Rows from block 5 of a small CTC audio transcriber, named by matrix and row number. Rows with one number belong to one channel. Each number is 128 + 24 x the weight over its row's rms, rounded and kept within 0 to 255. All counts start at 0. Numbers have three digits each.
After each channel's rows are labels from the 100 clips, of 14848, where the channel reaches its highest value: "strongest on" is what is common among them. Only what is clearly more common there than usual is listed. The data: two synthetic voices taking turns or overlapping, over music, noise or silence. In brackets: how many of the 100.
# convs0: first width-5 conv (model.blocks.5.convs.0.weight, 160x160x5, each kernel summed), inputs 0-159
# convs1: second width-5 conv (model.blocks.5.convs.1.weight, 160x160x5, transposed, each kernel summed), outputs 0-159

convs0.0:115125111112137110122137107115136127146110117158115112104133099098125136096161143114112141123086107127115129158110114185159154121130123117118083164152147118133123125100114128098116161152098129137125137092135142117150157099123124102151104110079162126110120090162169142122111116124147100145086104082135103167126124106147151088112139142123105186116217120101104104124135117131151126189122129165081142105106107138076138108157146129121110087138119128091127128096117103155157174130152113
convs1.0:117134120106112164133114085160157103196134156134117105133097138112062121084079116126130146117098146101151155115152159138173167102099123137117121140153140138152112108124117147100133109090108126132118124101123119146117108134136151136124121141084105135125131097138166136132144134138142141104121122127129157138135129144136106135103128158181136145143085051138135169132126167098127145136115127149087157127126133118131159157117124130104066122131075115132149124184092115155069090125142138
strongest on: overlap (76); second voice: child-like voice (41)

convs0.13:109099159131163163149062132104146134130158110120125111119173150125124184147150116104093144118115172122130137110174115117139118181134156106077143102129108101083134134124137126176144114123132125146098108145111126107128079115148116156122092167115152156152100184079115109148134105117142131145162135141151119120077166108120169164134197118117151127164130157134107154139120131156103134151121145125154109120178110140137156144132099143107166098135143131132136130149132131152118125131139161
convs1.13:161138139186141117133095143152101216116132134134086130121076135133124097062106122140164152133151118136099108130110175110141119096124103136123131132112077120161137134123143121087073172107115106134128159139096111096098080114128125138117102116123119106119118131119113142135109135109114075119127124167061145079162124118124110107085097110090129138118111108115157115119115143117133093100118111112103142125134139124093137124110095107113094110144117110127152128102135131137085121133107100
strongest on: text has "school" (33)

convs0.84:127144145151114132129121136072113112130071123111148132124150124125120122129080132135067114154107143141120101085101117111150112114071095133107086113141126178144151113102118160131082142110101132146147148071129136140163140116098128137120161124145160162130148148148146108126125128118151131103103125125159122111124079113119099143132171152117146091122109123128097161154153115117112113101191181139122131174135105120086121119103150146117137173154145135107170082096092119126111148148103107
convs1.84:082129117112102156143152139142134146138110106108143127115142128161152123228100140108160134104127089122138160111156099156110121136115126134096156148142150099131105164125152133130126140136086156113119121105175108106115125117141121113128096104149074129147097100093087153090150160117144137100138133098106151099142138135087142116114091126134120116133135114163096151123067111103109107160079107161097129110116135126117149100145123129144125179116164178162156104123126128139133086112137157
strongest on: text has "horse" (26)

convs0.26:103110131096151139138161082109088123127128131107101117157147128135109148096129177158150134114150122122148137158141077179156113126108151102117116158138137092127144115124083106172134115079191167106117137130104125089116140123141104127132174133142136117120114126112119104130154148112106134147178193149171150150122145114103107118147109136158119103080089119053139113130106129126185130093159180160149128140116137129130118107137132123134105131132133148131132106122166169119146130135123114
convs1.26:161112112104127146133154149097123122127116111147194157099171121162119148205133128128108110087130121139176113160141142086131145175115099120116107117154191117127109134117116165136149122121153131120124147152157161152124095154154097135130137176128152139136149145119125133184139074135126191169055154106138140108108130135133109134122122143163110102121102130120131148149161154129126134133125115121117108129146136126099095114117121163144139148123126131098124103139129133139196108122130166
strongest on: quiet level (59)

convs0.44:138110139131108106175102127140125077122171160127149143116137091154111111133142102118149075120125139174113067158147149121141123107122131137152087118137097106112132157144077163076123099141112103142095114129157098153171120125112081131164113077098128156130137101086121097143116105173085105135155151127143135158099164101126162118135171088152137104132105138120123112138143096102128104124124159108126107138136088133132143140105146132152086127139131124098126126086125115151100150134170145
convs1.44:118129106108137105091173139175129119131112116160117110178129069151123137126140136107112118110101117127147152091145094146110157145130154087150162115131133134132136168113162145179080092093188132112158097099104076111123131116111126157100114198141132159103132131136149164111115130160183133165122143143108120100164131125127126125139124112128122121129149106103145081128105102116114141141151103105140134139176118155100149150110124141145108184143122075109103136126146127128096127147113115
strongest on: text has "today" (26)

convs0.19:127131095131095148120107116098129080135130141152137121119131105102145146093116119176112117159121126094105175115147110152116146158124145105125119131101118144151134143151140136112140111179131139106148106124128110164126139147158093123127094121154152163033166114156170107110148088179132156115155109115154155135147104117106131141127128116124109067109168134104164157153136146135145112081124163161112124175115154136133084136102100149136146127087117151137093118136126128154094119153118088
convs1.19:142111127071139116114142127136124142125143125135120153133116127077071116163148132113128161148139105110060167117151153134124054113142118101157120108112168133093125117144074124128102142078120116133136139138118074131124113135120138110131119110131140124111144141122170134145157121113137130135136145085109172151122100142109152130091132161153163083148155085138101149109129098147119143110122134140173115114144123104084121116130093163130133102140109148130178104128102162186111110114071128
strongest on: overlap (94)

convs0.27:121161121154142134139162084182134174151112129138153118142115143119125104114103134127125123095203147135136112124167098104122118125044119142119088071133134106151123143110094119157149149153105103109105150135145117089124165107125103108090146138153102130104129131148124115143104158106134121156136135103125142145107163179147127141121107109122110088159120097151140130108114160133086143140129125120107144150100075156106081143120148131090157133073149132099137120146123115146122130099165100
convs1.27:089124131093135121102067139089178140132166086143098135160142148158122155116152131129133113081093146153118102142110179117137113134129113128152128148141132094096148146147131131166148162121152120147103074160128133092145140171124154119155119112127143141140119145129098105128120102132118137177124114154170106130120058167142134160118123114131124165121102153114131095141091076119150112131166058129117152152120113146081168144133139107157108127132130102154125108149125125129110106124126094
strongest on: text has "village" (31)

convs0.74:152130111103087121117120154133127119077130121112128100090113162154144159164116117055136117110118095137158090146116126137158121154118113151178145135119160093124081119130152146126098126116117121134127132100155125122137117138105135123148211125108157104133125138118098125132160132078111086129129144172129159154142114107102130139127127171145103147072025137132157107169142148118098140132141134145112130093070127137146132118110124140136104109138090129124118141122140126104134120118139117
convs1.74:131121139179161134132128125106124130109104124152107123116135103143130076122123145094130113132124167125172111123070153124146165141103167135133130109131151134118134157130126091163140125148135122120163165139109120122141136132120129166079155131158144138133117126128109174128103123128144105122141117101184116140117162119152110111154131146134131129166169069126078130184149140133117132143108131132090133165154148126101133157130187122180127184119189105109123102138085129090130099154137076
strongest on: overlap (88); child-like voice (76); first voice: child-like voice (76); deep voice (66)

convs0.141:193147143167151121102145117143160116147093118106097142120119117164170124119199117152119143099108141107139123161098127111132148149142137125129146129098146124118126139163114131149119117108092121129125147152126093102104089111118141144157195114056136070119094120108103118149090118092110144104130093158139085108099159174118101129123118097172168115148138171116108132104129126098082132121139142167099118135131135124100113116138098159176130151136138143152143132118112142134137135130151121
convs1.141:086120149124108136122047115149114133134104149110149108151099094129137130177165153107115152159129160185138131090118103117143106125121132090133137100155113106124118163167171128100117188123138127111113099120104111095102111126142097153115081150111103107089124119141114107134108160123100114111137101175072138136148136121129141106119158136150091107125113162121118126110101140115111097136105103150144111106124098150096144133180100148071116153125119121125104107129115152091081121114149132
strongest on: text has "usual" (30)

convs0.143:153129138113139109105124136153161111127099091116133100154108116103124120141137121131135155125098071096118133117117128138098161157154132115158171108162096095150116122127104118095137149149115176049105110153092134119124110146151196130105113137127150144092115179159110106118128122150110134129126131173149111155135091114142153105090143120135132118164175117139117165091175127106162201111135138113130154135118145112148133139137135139113135159094103135137092106130139136135134076161141100
convs1.143:124124132088155137109079108131145093156149070093139117106111109160144130132154128103114115127123123127109132130157153119095106162084111067149142133132156140118134134175157134115118108101134096071136119169171155121123115137149141103145143150106110161154119172115107095134122119140127131097118087140138149100125115118114120152127118141112110135138136155171115106173094156166095121158127139139135130107117121118133097082207095140145147102098138182100083091164108129144119124127120139
strongest on: overlap (84)

convs0.62:129137112138156135105089161103087112115140130127134134104169126077083119147127125079143096110151116126124068168106093114164110146118143115119147164102140079176137122134148170174156125169127144140094131089144122124125140145086147114163134113132163123126129122139106113101133127185101120130129095148109174129140117124138088143137140101101150152169082125128151136116135161078145109158135107101160176137149098134101130131132114133132097124140138107125157136136119137086172128129167102
convs1.62:138117136105115138148110144123137146118173099095168123116125146164161118148134113136090116129123124130169125146125119118104119143115174124174124108136130154105137151154099097117101061108162140101136125138118127072127135137125111122093152158110119123136117136142134098085110050130160128152124164101091119149126095169134163129138119122134121138099160101154146063146062096164142147124142134127117154126123130145147111126131137159122109121132180125123152131062092138137113121115110072
strongest on: text has "today" (41)

convs0.47:128140110142113125161137128083142140124134130118112118147158089129117150123117135086180127094114131141157133124162120145175138154145163154090102143146087112153139145131133137133135139120128148086107120121147119214141136096121148096127125124151103148169071081105134116112104128145119102178153117109089072126129130103124165115126149116146168164103137142145167096112139184126142130135122158126101130168066108182107162144129133143131111132154125126128144143118076120137142129116147120
convs1.47:130149149132132126111166131184124119136107090103137140097125098152117124126108132126090164123109121142141117111097116118076111091113125117154090076109094134111099113125070119158125144114064123171141135133140119078122117105152126151129116122138137113087180142119147134115057133107100144132094089171080130131163089160120108138143155097123130117163126128114100135120113147156110098110109130092103123132164135142140145168107091140113144124078113136139131103101145145153153099149112141
strongest on: text has "usual" (38)

convs0.96:110079129134161137134137090100126143116152128125097094141141146116159148121109133178094134121099104100151143092100123154143128094168095169118156135108118142107158137104107127115106146097131092132125111088076167137132106116106118155108150116082148121131055108111085127143152143132130103144167104132113105092164079136112113074150132100105159082095163128107141132129125091117140126141127115125111131149149147135136150134126148104124159155133146111134159143104129166158149082127078106
convs1.96:135130124168133150134147132106110108120151145119109116131146170116099121116111147101087137112106111136126107122151160101084108112087127128120114143137129088137109113086197153113116149148130124155080121158151141128120144142107121129157125142072129153165119123163103154159198145117122082088115128114123155146161177125100147149111147117137125129131109121134127111095164125121163090103107123138131125138120142143126102110099166130122094115136155177189135099134171069087126116082127129
strongest on: music (61)

convs0.105:134164132098129110114143084137096146113143084130120110132167135110152097106123123139164136138130106142088111142095122142130129087116128097147098102140131104125110124101130091115124134109109182122143146161152100134096120070157143100128150149106112103098169094136137117138133105196122168185111129083125081089106123122133126106141143119150112103090117167136131095143151142128150175130154134155100174116133106101104148155151101106143105133099134089132124164158109162171135118098136126
convs1.105:110156119086114101154135109135100143101078133104165123125141140136126106135142102134103110175135136102123117101113152148147122128104151121191171140154128139115135120156163112151139108099159158138129164127163141117086110160105123140106112110153149113155102156132130189113187071114139097130126083140136113130116136104137165132173133177126118114179108147150116124148147136127111138155141099137138123167122137122165110130144115136124123092147095158146079115131141123126142160129134046
strongest on: music (67)

convs0.30:158107125151150119169160140063109092118096129159131089117111151111134148117152104132123129099094162135134133139132176100129118114123132152133146147163129126158106125111104139107121119106135118192070117109135127135112122097099165116180132122120134133113175097119173168118125119121123099092114126125107105096138107112130130067119104183112143118101120125117132138130094093115149142130115115109143080142118120110111077134131135105172125143176142101099188118086107140132100124103099146
convs1.30:135086136103119152130110123072118154141156123118140126114128122151112154156121102119138112080104127104125101126148106124110118131124141113081112142124152112085166130114164110163152132100140102053130126125119071133113123162111163146123086131088105136121105177096088103152137161145130143117103105119139148172121077134157120117164099119103102139148112144161108137116128097107134100149149124114117130111113115158104124118110135137082116157068099130106084111159106105105149161180117113
strongest on: text has "brother" (29)

convs0.138:111156132148111088118125136143088101102147156162086107090110136104117154066157143104138153137124129113117120125130086121142177133128099136116159123105160132143106122104124127113112188107179108126107096104122126140164131145130116092071094126163148130116100152134119138103117137105138127114089119125133133110104098199120124108139115166142095117109136128094120123117113098097139090156106147127151133080132136121110157168143080124115105204159093115119145121133147122115110108160132156
convs1.138:105162139106088101115135129147089128164172123090106134112111087152121130177101113138129128141154144163107140148139153132100113169138122147138118123144110136108159105150113128137113130162153088154167129192146116146124099157121112090136135146152127099122125095119122119117125129098125160103142113151066141138137153137110139142146134154115127085127117115119130147140123123198127141154135081157116156149140057079106156137110096110113132100102090132113143151118114186141146139119080097
strongest on: text has "repeat" (35)

convs0.80:123133115118158172108119133125104151114132083116157106130166106119136129112176107119113178107122109101127158150143170106147132109167116114111159073139145115120129124158111114153155113104136082082101117127134113178146104152143145131099097165113134038149095148102149139116156135132137161140137160121163122142142167104099118164129115119112101138116127175122130115135076106115127151117122169101131096113118177099113139106148119111142145176138137142101118107113165121127158138121125090
convs1.80:128165116148134105181143106135112167098118162114132159092156115172134121148135164141132101138108068116132123179194102089143126144107141109110118125160171116103143125148076080140163103135158159144166156106146128125109107118150126131094114174149115093106088124148099115137169154101090099126128118105138113135130111123150156108120144135084123119183121151114105090101097138127106114129116131122110143118146114140109106109130123110123139143088100115124107133155131161111127121143191128
strongest on: background: none (68)

convs0.81:106114129124103114104149147085147125153131118070139136152110115104131127102170095109114088127137125132140136158101102112110128076121111105158108162153124097137121124092131114100136098063108115138119129163098142174160091120145137123133114076198140153146133178137100139112105131126126079100129127103139109147107157110114151148101112144116120133161090119086108178111124132121128162146116167114143119096098090110127146172119106160144101119135085139102138128144103176126131144120138156
convs1.81:131091148112152097126135094139143137137113142123127097115096119148146138142083136089119122115088137148131114103129152131069102131094101130128134162093161089117106143103121170129146144079134141151114141120143156137103139118140158123145122151130132175129128139113123139058101155136158130105102101136175154108107134126131141151134162097115105088113170158116128068141060133142154097141139143130096113090145154136131146121082104121133157134072122110139084125111141125125075169128111114
strongest on: text has "today" (26)

convs0.91:140106044154132101089141118115151132117099108132133144116101151113104122171121089121102075125113129095089097127133128120119106082126102094124097106141132144089140122179127113111136132163173146094090125048125124140121119109120125138121150127160114089105136101103094175140124129134107122166147169108147130158133171150117109088128128085120144134131115138139101116086137136132105143128138143146109139146175119129090149143158135142126104079079132121102128157125131126143128139139166136
convs1.91:109112132095109107126130174125171135132142132112176138156168110148171147145108192162128076119113097110111104125126158175103111130093095105083153114131126119094102134136112132122122123083139128126178136159056126114149133131112139154101122142141144123108117104154163114120106092113089142141136132134089155064143121151146158125106108122159124120166125145116124147134108123145138100083097102162149135130114155150117145134156102135149123155117143120154119183143133135100080138152114146
strongest on: text has "market" (41)

convs0.147:141084121154153149083165132139100119148160123134140150129175087142106139115093124089118088145109131158105087130112142142109117135100088124134143133130137129171148144176109136145136129111084143122106110126146111124159153132111078163122084152116096144131178139122142120113118142090132149098112130099152087118099146095147135108140161156131134134135123122152108148139077085114130130111145136108108135177159145130135126130101113160116111138165104168108140078159057145110126151142108178
convs1.147:160130141121199096139132116085133123158132134114143142103178114103099158174121150131186128151125136071171161135117098149131143140129132127109111108141090169078134096137111147141180169120140127101110124088113117156077126103157096161162144119141148110095144114119124170101109156119138125136137128137099119097151143139144119165124174143168132115128155125149151104115093140134137118131145128147143139065151135154090156104137139132127129130151148118122126187130162150141099114127136132
strongest on: text has "school" (26)

convs0.40:090122143095108079128145107118157131087144139153173105114172145131154116146099150135130107079116146126125145120113094091128143117121125159112114103080125132130104131125179130165123124155110140137130100127156134145150066120145125164130115102138134136141106168085093138125132126113138111103092137123126119152123101108137137109132138081126104171154126141096171119093158164134147131164131154124118073097134128123079102120119148134145129172141109098100150102147156135106198151118072128
convs1.40:181136151112141102150119127095115099171131151128127112164133090126127154108167103149128184170127098145118135100157111127105132114157153113125113156131087137098130115092148108111161115162118098148157103114143158146108130157128127142160145168125101120112140116152116151086126132114169075111146124143137101165148121166090148132119157168117093096115121129122127069141090153129118114125107132161130101115150129075137150138137135110140159110155107118141087159123108105061080134143149129
strongest on: text has "learn" (35)

convs0.70:097155128128144109145151135079108100135094113128110144155125112127147120150184167105096158099167086131126132111101111153114145099125107115098091156130167080128117124122133153128129158129134117158143137141100105129123124103148102126149070099142122107138105101077137178104078147114099125147129157137138128129106152142119148136117159125110103149153045143119128163095193160125142109163151146109141112154166142100138107118137140140153141109139112141114145187116128111153111128141105104
convs1.70:119135160115122123110102128160142139142128124099135178130138119140146134112100104076143137146136112133159138127130131105121103133148105155140156132121129094101136090101110183132149142137088144137102142185129116124193130169122121125113127135103118140166127146128075103154172128130096146107109139155117145122125146137148154126139091125117151100119159145127092147100111120124086130116064146085136144135098154103168069118089088103119155167142085055132122141130134145112132119153091111
strongest on: background: none (74); text has "flower" (30)

convs0.49:118094120146140135165121138120121138122118086131140155129110133126136152110122173114128149129140113115131109114074099090114100141082088130120130126097124101115153109127147140121118157140144134147106135111142174127172148177112162158149155130102135153120035136135122123109124133103123122125121123141112107117103138097129093130152116098115115119098113150144151091129141116127092113103131137182110073120115097116140210142143135062118124168103136150161136139148125152130166116186159135
convs1.49:111106112142092129123113143144116124152083089113096103133138078136125138114118100174147148146122111108162118188095129137132116123128167101165105119154099157096170113127111152144126073157137138152143093141119156078130136145092139105080149116146128112168148137132138130106125098119131164152131117154141098135154148216120145149135133115164117156117137139127122143100084115170135122128089147161121121093099143129142146154120131124123133142187135134098159164125112090112111139092130111
strongest on: text has "left" (29)

convs0.126:161132146177165147119128153162123118133093093118138139127126124122128096170089098165130142121148148119152109141136114120107089132121132138135096115098107137105113101091169132107139129117098128152166160092082125134090147106133135139080188139140184128162102106115098138061176128127138108148141103100110117077127102125120096142139149140157132089125094133147076123123152124132140138142076122120135150112137135107119138107110121132126155129129128138121150170138189122121151150076117095
convs1.126:095153129133141148151141117116119112150118163137077165118145163126151101147134119080136138142135125134104150128135147120159113153114145121133125140155110120146078137126098149119114190098121173160150130138143161121107156131123136083172108171133104131103144152123111157164221111108085125093115155141123142125095125121145136128152138083099120147078157132157093148140160156091103149167126143133093121134146159090148097129152107138121115133092132131124097127133130118095099089100149148
strongest on: crickets (27)

convs0.113:135082146106152110156128127115120127082173131148098172109152151120128101119121125141156140178168115104126154128106147130125139106120115162145115156107133114105133143102139149189143119115113130117131093130135138125135095139157120131104109146137110100107085152097114128131137165137096101121112149088099095090125144109108118085112171119138122163131115174109079126110138103110129138151115104137136161052114092086146134145126125119180132091131143142110171110097173167130134146166085133
convs1.113:125113114130062129080116126151105113130110124127134121170106122170157170158148111143141107121091121122109136118116104126107118117109100133075177119114084106146057135140127090120156126145166136134159096141119140140152139137091113114099110089120149113153109144102096139100151128107141122135131126144144141101143123097167152109097110141125104142095117117125085125120117149125120133121059116086126115101160111088169161150154142124129163148091110118106066168113109118100137115120158111
strongest on: text has "market" (26)

convs0.78:136180095133099144124112140134126145142092101060130119147103107123117117177138137142104137081125145149118098128139135119091115126120124083157131122154113105133144114101118126103138120126157129080136120122133152171128164131143126135161110087112142156156144120120126148142143119103133146122088141134151109121142104156126124137108165114125162129127130120126175112138188084101139134094180128138089059186141137211121113116131153144107152114121095118163101149105094158127149117136128152
convs1.78:116137164087123124108150100120134149121114189087094152129133141158150157173112180074146095157154123113149151160153151171084134126155092096101145115125112106105156096126113129112132140123125139179118143120139096128114105112124120142116085109114094156152104104132139118107134084160154117130178132125090150118143106120097170121121117148129138096098117142169110125123086140153124111151125129124142102108128134111131165115141124122119135131060142120145090172146155127102118069127152145
strongest on: text has "measure" (36); text has "fish" (30)

convs0.99:136131115132131129082134130095125134162138130071102102106147133146071129153110060119148153082112150120149126173145139129122086139094189127165131115123163111137094112137071131113134133121099077119106143113152089134168155121103122146122108121159101100135120145102113158134128129206122147136117135120095145131134100121106139136121129126124133132141104113099154107101140152135206169111132161160112139120156125142133132145159109123133101099118122127173127138122138108095134137158091140
convs1.99:131129116142137104102081110128141157081118124142110116141144143140127143144128138121125162138120138098150175161129108147101134119125142127126119113118111122120125139100123097075127039132137129151138114123128126138125153147125125134114136140128142133153132173105145100096104043081123118123131140139126141103149063134113122144157123163136150107153139105106124053102098152118122109115116161128152150120128147131150138107099130146107123161128119135107129211092136125115114082089101070
strongest on: text has "today" (39)

convs0.103:123113069154106115145129130121128144111137119095108130144131150108159117127114144145162127101157144095122121118147117115193142106127109174128116126087133137102135168127085138159117144084064126128094151116107116097132110139119101143123140163089131131132053122138137144127108116133081115165085129112139113145119138126183145138075125154117133117134140092130104148164156116121139134103109131125134139162155151141151129126105123088148103108128125073080168141117128104187134140110151077
convs1.103:115074109125156081108107099103158124124119121123132094137130117106059094142121112150118098115130132153099141108099133101163136131124104124122101138128102101127132083137138123162136105130100076161117143132160120120127199099088108127110116106106128101092101107122140140167133134119150102123127130101080109130130110150155117119124095119116174118071104122073110123102124091106120122104131101127126121082105116137115160150141140095122122102177134117109180111134097111128098186140105114
strongest on: music (64); stream (25)

convs0.149:124103102115108125169146144121092131076129121180133116131136102088110126105104149095128112160144110160143091145113140139139114125113151129136081162138150143105129114113123132113116106125133156140092118117133171161146143054155130123130121107171137141121142072105102116110118130116047116165111145122119122115125158127144121142091114123142114148109143127114124128123075127105124152113049136111130073174138133083138168094146121135099097142132159103116091123135136141123152117166126101
convs1.149:181122128112185190108131121117107128092127139121122144119140107125141133174143190126094100151117190074143110105132102104137126150113124100136143119110133115134115137166136117112146089111138120168156124137116153140110147108121132199105119147121112117120124179140105105123150099103130154108100130135132139113095155120148076128122127087124125125112138131115104153163162138119168117118138118109139116068085160121175112146088100153133104096144110136103136128161139133146132105114139182
strongest on: text has "where" (26)

convs0.58:107155119135113119095089164157116158141125132160107097148055131113103082151084128152087114135114097133087095099124127136153152105104151139107124166126155137103111152128142154124122107106126115124126148117142160109135123121100089149113129109178072127122126104142149169146131107140096155127135136117093139119143143106121133124100118166096160133102169144104100099106146096156172101138170131141078173151086119138091124119142132114080112117127118094096091106121152129150162115128127114
convs1.58:143158129129136139103129120134143082135123101142111120118125131152136127061115178140127181134114144094165127139132148166088125132130087110158146135142119121172154158120079118112109098129119117145129127104104125097125159175148153123092140121157196161128123110109118131114148137123146139123165127151118103171150132169138117112129100125165114113146116121123159146148147134145107095114159160139121116124101188123134138103149152155123141197112124133174144142150075114092185128149119097
strongest on: overlap (77)

convs0.119:060141108099114149118116121148109122108108126112131121124190133109133128068122121142131173133139106088108131156093101138127134124139105097111126137148050108167094113097175086141127118119096127106124163122143143130137124162139143131087142151146100085126145148138108110138110104129160124149093095131142092129164146116111104138144121124164104093114116130134122077129098109120145175137137109138106161090129119126104128104146136098111134180093137141161097110173093117123159114135139083
convs1.119:103126172129078106140092092125153112112118100078130139139104098150119150198082121136146108154117147121142109132086128151102144152109125094154128127149104120132105128123152161121136127114112153136173102121132109115104174111148098142184132187128139086138122116122113161123148115115119177107114117138158112065132128142122136154151082133085135122139134196156098140132129122109135146141101145140186131122110152125128124107165139129093117114138116152144136140140105144136134105095153181
strongest on: text has "brother" (37)

convs0.114:128115118150140122136095152128131136100104135141127132128146111155157165104144105100105099140159112152154126152071085098109121150118115122126155122149156107149115144126159125138097125144146138099112102142216136164134145122121112136140062107147110153157115159107146115113057121144149143149125127150129110130127117156072138134120150089154137129114128208143149130111129154136133101144133112152126092167113091132160163131127133182077135108160130162160086152128125143109133134127124123
convs1.114:118144149155114110121158078098108105124108138141130147098138115147094102140121092105128113162118148130124145126165114093136147066100122149128128125108110089135145105125130120107139101074123109145152148104140073128148109133097071126110121117089122113089112097095111144111108131145119145110089137136124108089106130140149151122104124107135095144105113104104096082122101093130138125068129088121149143097127122149094115175107110104114084074118101094134176101130088102148106134108093128
strongest on: background: none (64)

convs0.73:108097108121154153145112144147119115132128135141134102098168131097094126114122143106149121116070121100078126116057102118159096105110152136108157099117113156136145128143141158111143114091111181109122168116109115146128121134117162147099102131132110115131124139137146119148134098136136128080145099122126135107128144130144078099098128133104105190171137138133082124116080157107110095119123175165095143164099142145101156159177138139119139109155158065113121162103146119125120135111131158
convs1.73:107162090111129158095191090111142142136124107111145114189132097115105118144136106149147126154114159130125121148128148145109112097116098083107111176128098134104094156136103116121149135146142120180100101097115123158131111109135120115147125132118191133146126093103115117069158144124127130128136141131163091159137117126174123113146111104072155107103117136142156078123128148078154084130083164123132159096096129150142152105124154136117139157162126138145104122105094124128118104127157145
strongest on: text has "apple" (35); text has "station" (27)

convs0.146:182153087130191103128161113136119139108105116099112091089076129115102134179120130130106105114089149122112140120091170088099134161159114110135092121194137110124122133116123136154110091080141137117155134145090134099108129097126102147147130092124120136145147147147152120093194121113103150120136115127151092123140150151134122181108105113152123094095112156104118119134130169138094123144131106128163122114130070139101098115159103142132141119133133153076134112124113131131140131144116145
convs1.146:121103155118134155091126118109128126143131108162110137154103093178093142081121126064125112137121108120141129115102136150108136123144105085133136147125108131091154089119153155105123171089143117087059123090133100137120142089095177116129131079110168162116163146132146129155120102134132090097148110135100123100155141116102137121151152111141066147136142175110127095122120155141148135116108130178119105122127145143120158113115118123112120134120095170125111095125128088117186153144126123
strongest on: text has "shiny" (28)

convs0.48:137140160108143135087112155136119124143132117167131106141102157138146085139127088130131109146166151165133130127129146172149112104125119148135142135145144120135136155114117128160115090134060160080120160107152106149096137072112100130106139142095130055130185134116115104125111096127133146109120149086131122134116134079143111131170112166124110130075133127100113117105120155153114086138145166147079136107142144128105117166146127132157112181169126154137096102125156096117118135124100153
convs1.48:124134117130055102157136127124130122111154111099135137104148129155140126149151144115119129171097103122109148098125128126090129094135131127128129134140160129138111152099126109130135129150088122087115144145107089150098130101086109133141152161106133097116076184057132120173121137115141125145108114125113113172135092131073158149144086099141106127139099140152131135131092160123143076160139112135127131152140112144112138136145089117114123140102151107146096038142150148111154101147149098
strongest on: text has "usual" (65)

convs0.82:123138133132126124155101129091140106127136125147161167154128095148101131087130113106182121114163084143129160167097157121120151137140089125086112139136138117133195128133090127131130106120116111122157098143114121150117122137117086128129127141137095124139156132129101135103147101149153155120119133193100139133129130165111129135143128105096103162157039126158134129122135157139124108113131120137131127151157149139149163145079128176196130118096130146076089131149130171146121115090141112
convs1.82:123109117152149167085113138132166130128157103107132150135110174115128101114127164159116116121137077083172117099114156139148149106129189131106112170128104125127117113133165119101157156148136134106157133107118135148129178155144141129161153096141168124133125132157127136139136147159104100134115114104117141161143135114120121087118120162126083118114005095158124082139133116117107140129148136153093125162128116108117111155142150110160154160116116143141131107122133136112106094132124150
strongest on: overlap (97); background: none (62)

convs0.86:168122101155132096132130110100140112146148107154133162125082107092120086108128125118128129129141102126122161121127107137101129129137134119146075099156079185129147098148129125157098102116131096104163113138109148067109111141136081093139111128140117134077173092168169113151137083150138153094119128129105122144136107114137113130133167138144160130118101072124118135121132117129125133120126111127101180142135128084143094083148122157112115129139177083134168115110087125172145157126127145
convs1.86:156110128106144139162117159114124105148094129101133139127074079104124137092131145134133142133155149125108072122110130135125113120142145135177167137145140113159129112123150107113084126137134126125115178145125132130140105140092123174151105142138111124136128115111135118149095121181114135133109122139089157115144137162110149114141111117130124084154135107133155165194164143132078141129151091093146114098130123094107099174092142108152124157129115145118084142114135169174051116109084137
strongest on: overlap (79)

convs0.156:144101096076109174127151155160157127104140116146094072131134147153160152110094117122087156125103133122112118131115136123143120130108111151141131109108118124124115123120116140131132115067186112135063146135099120102151102116115119114099118091097158130156125121142128132116102113136107114140175176108143129106136111160121126141124127093168114096131147071112166146125096130135152110138138147110113135096136108110136141183068127080136100126089122123110063108115136130139171105140147156
convs1.156:117115130115134114151091119136131123162137147153131125141153122135146178175134123120171151135225159129136124142147123097139148142138162121134159104108125147126115177134107149093154175151145154109184140119120083152137121124124119151135139131151116139137166150102113080116073082126143147113126121170136131126152106155154113134105072113153126132075137152126120138156165123107148121140127081106112159144137123092142110120086107126104102108112115125099104174099163113114123109105112117
strongest on: text has "window" (50)